Rows from block 4 of a small image classifier, named by matrix and row number. Rows with one number belong to one channel. Each number is 500 + 50 x the weight over its row's rms, rounded and kept within 0 to 999. All counts start at 0. Numbers have three digits each.
After each channel's rows are labels from the 100 images, of 14848, where the channel reaches its highest value: "top examples" is what is common among them. Only what is clearly more common there than usual is listed. The data: dead-leaves pictures: piles of overlapping shapes.
# convs0: first 3x3 conv (model.blocks.4.convs.0.weight, 80x80x3x3, each kernel summed), inputs 0-79
# convs1: second 3x3 conv (model.blocks.4.convs.1.weight, 80x80x3x3, transposed, each kernel summed), outputs 0-79

convs0.68:440430565386526471488427545576448413446409491507540486518544488505567397488477642537547522482508477499495526516509455448488563456484495400444529523399514550501440484537557524521443524509466466512438501452468475402500542532488407470459561548
convs1.68:479491394447385492528524398502430396601560503497529441479499507539460492511441504444470479462462498548481368543494394526451460485535478520524441477433495478485456504552503441475513499439524632481507440495557408516508480480532532484498417431
top examples: crescent

convs0.36:469492574511517463484473547399526476512492545449387489425461544414428535545512513377558520619495483462549477478508519481468539488489450394450513452518509488472473517578454521500506498466500555504417532488486550348532457478469526434495380520
convs1.36:471544571472464469567524534498471408490513498604535474543542423524491453407486524491422569541546575452525508433508547635497513581491406541483424411509493529469472462458528576521524536397457507557455407521472426511545503439500466461460526496
top examples: grey

convs0.31:499458426475488440506438508467455401569467449427590443487513492441492518420558491501481541480455440523511455488538483474536454509515487540447472456460348482455446402536507441548489500462448463453511417378424446473590518426479473463497431468
convs1.31:526549541505470578489418507532480497456527549466507569487445506466469511642543515495490515562455494434600542424480470473428504503453558418524487506485504513453460501496523445622434517572581450448546457382423518614497567518463498476530558509
top examples: mixed sizes; ring

convs0.4:443486453421530441537514569549446504518469450495572464460517489573537487509470460491452448476558470498425538501493471529436485509489426531497503442546438487546553413494463521413398460557570480443552437526480386447426427533359416497526534466
convs1.4:460459557510591526522477474473481511473507526467460443514494469489550587406518550472481509434493604462495532568462561502539474483463543438459504580507595427599524568446597523574540485515462576459555441525520526512462443612522490463545473625
top examples: mixed sizes; star; flower

convs0.63:466482538446401505481539510446527483459430501466426489559472477465462472494461510510471460496520438503486438534409424509474511463529432459576489430531440472510473594472459438523582526400517536452404501438518488454406484477462483496437362625
convs1.63:466507503475580505511506563487475543533466504540501507547460565556488493326464501451542512532432487542530499556519561538507550510515524491420485510448430524488527523595459492383474483429584515406523598491514507331498460561519469503497431521
top examples: grey

convs0.18:477496422442390518425488478392530536514533476516485492465465535444432518482471417421454495511501437489485464518518428502504446521555516513509445605488468451503508463528476370506447447415449449486467518530457402506422427542441553570403431518
convs1.18:432529439461525492518490512461418456471496540422457511464507514508554465505552468523484528581462505483444540561470568507513464557495531454532622320428516572487554543426457568533456515529498409534459483473514525433495483586543601437533439485
top examples: circle

convs0.53:512532521475418611564457391465578438505479434422488473462438529425437423476468390529429476495561532474479364483531486499513544504501444389465451513541502522455464492461435542481545470515534485474516440451517479462546495478419420497514442447
convs1.53:457462463498427433548498492510410481461573522481531506475528524517508479480519488568545523559459480546446508493454592557465421544457511491546518381370444529443497546425456428552463493519488512501471420439555564494491531471549632413489397517
top examples: circle

convs0.13:442517491510446468489479543500519478580500519552519485507490524492455423572440407401390464461526535457373484400519472466408480418478430542519441554472448483509467501538438433451396432517551550535482483410419550459470472532462475531489543496
convs1.13:507471559574494566554461465454423516468555528491439566436501527520459518502503455514531538552462552443608552479481619501563474476485509462474458459433594443477479458485573596432453525499369445452389455561515559470503495538569463521515487465
top examples: mixed sizes; vivid

convs0.23:506416523480481492468495451444473433568486449464513364511497443450477499513487514506465468448533460519458456450541491435430490448436402456507496472516421460470440461513436443447490444377479466524454509389536482406552468406501482409411463475
convs1.23:436489576576531642541453536540464530442504555477488516520451444503515536509511540489474528557483551432566526556438545469483472472495552487412506549473634501461447473509619554497482483579347543545523437534508534506472517513533460514579447496
top examples: mixed sizes; vivid

convs0.10:517451473473465458435563410413456457588497429547477411472488564421457418482435460496477483461548502500462448538467399452473500460521436467576484556523506482447463541504443461443541555480572497482512532466501476375508412418412495503458422467
convs1.10:453485488584489576562479468521478523460546559482424524533597489520525487456545517535559493562481495545570610463360653484512472540503589445525500417454519489414545507494509519528509548519436531508480462475506561532465512532599572526556446458
top examples: mixed sizes; vivid; ring

convs0.15:486508523414469533441453517514508504460506493538448568528438464504501455508381500489530428462454467515407463570481463471489535418558492525605488502497523493539562520434463430321484522555409512474404518483537565481442559467489510508413435467
convs1.15:501531487510533515522536534489463504505525571518509511545471585539510516318433469457517495529445470548492499577477534499494465515515557497435536466530439458489504574538450524375451522438512471477518558555512458317536533473450497382503428476
top examples: grey

convs0.30:494532469394501419466568438546525487456483505471439458496456457466515508616457478495538420433516429579435503501388498494451430470488400478545392373433528414520532532483510507479456497533471538495442501445493505471447465533412549482452514548
convs1.30:494531532492535501500437501496473442506395489492413562549466574510511499408438474432468447516412561459497501628491498502471428480490545523497472491507529458525503550568458554378520458536549474455484570522445520340493555473503388454482470451
top examples: grey; gear

convs0.8:539467460456523453475502518497501471483496431495633372457522499499457474446495486519492393485437447532471490473496423521431493440461498451510450499470377443482498401485416464477430542459486472466498469394446515470553432475523508355446525475
convs1.8:504538479618516608523423478508489552521482590376493510502477469509544590545484557484500493488498547410513450519490545472502507455486561470415557558566581479450443558522604511567473488595413540456551462425504476531542517489488481555583506544
top examples: mixed sizes; ring

convs0.58:470451539422463470557477539540493450510504506563507447508528474399503453377490578485479569436519510493491512587484502515486522468568475404525514461478401505544469519464419457418491534468457412431458431404436470412482403546501493518414528448
convs1.58:467491512571635571508414499547525536487520626348528479521476540461524580485522532506387484477432512470510480567505504439489480520451646515493499560501488464511469523499603529573499438545524503425569518495522498504487487523537451507573476479
top examples: mixed sizes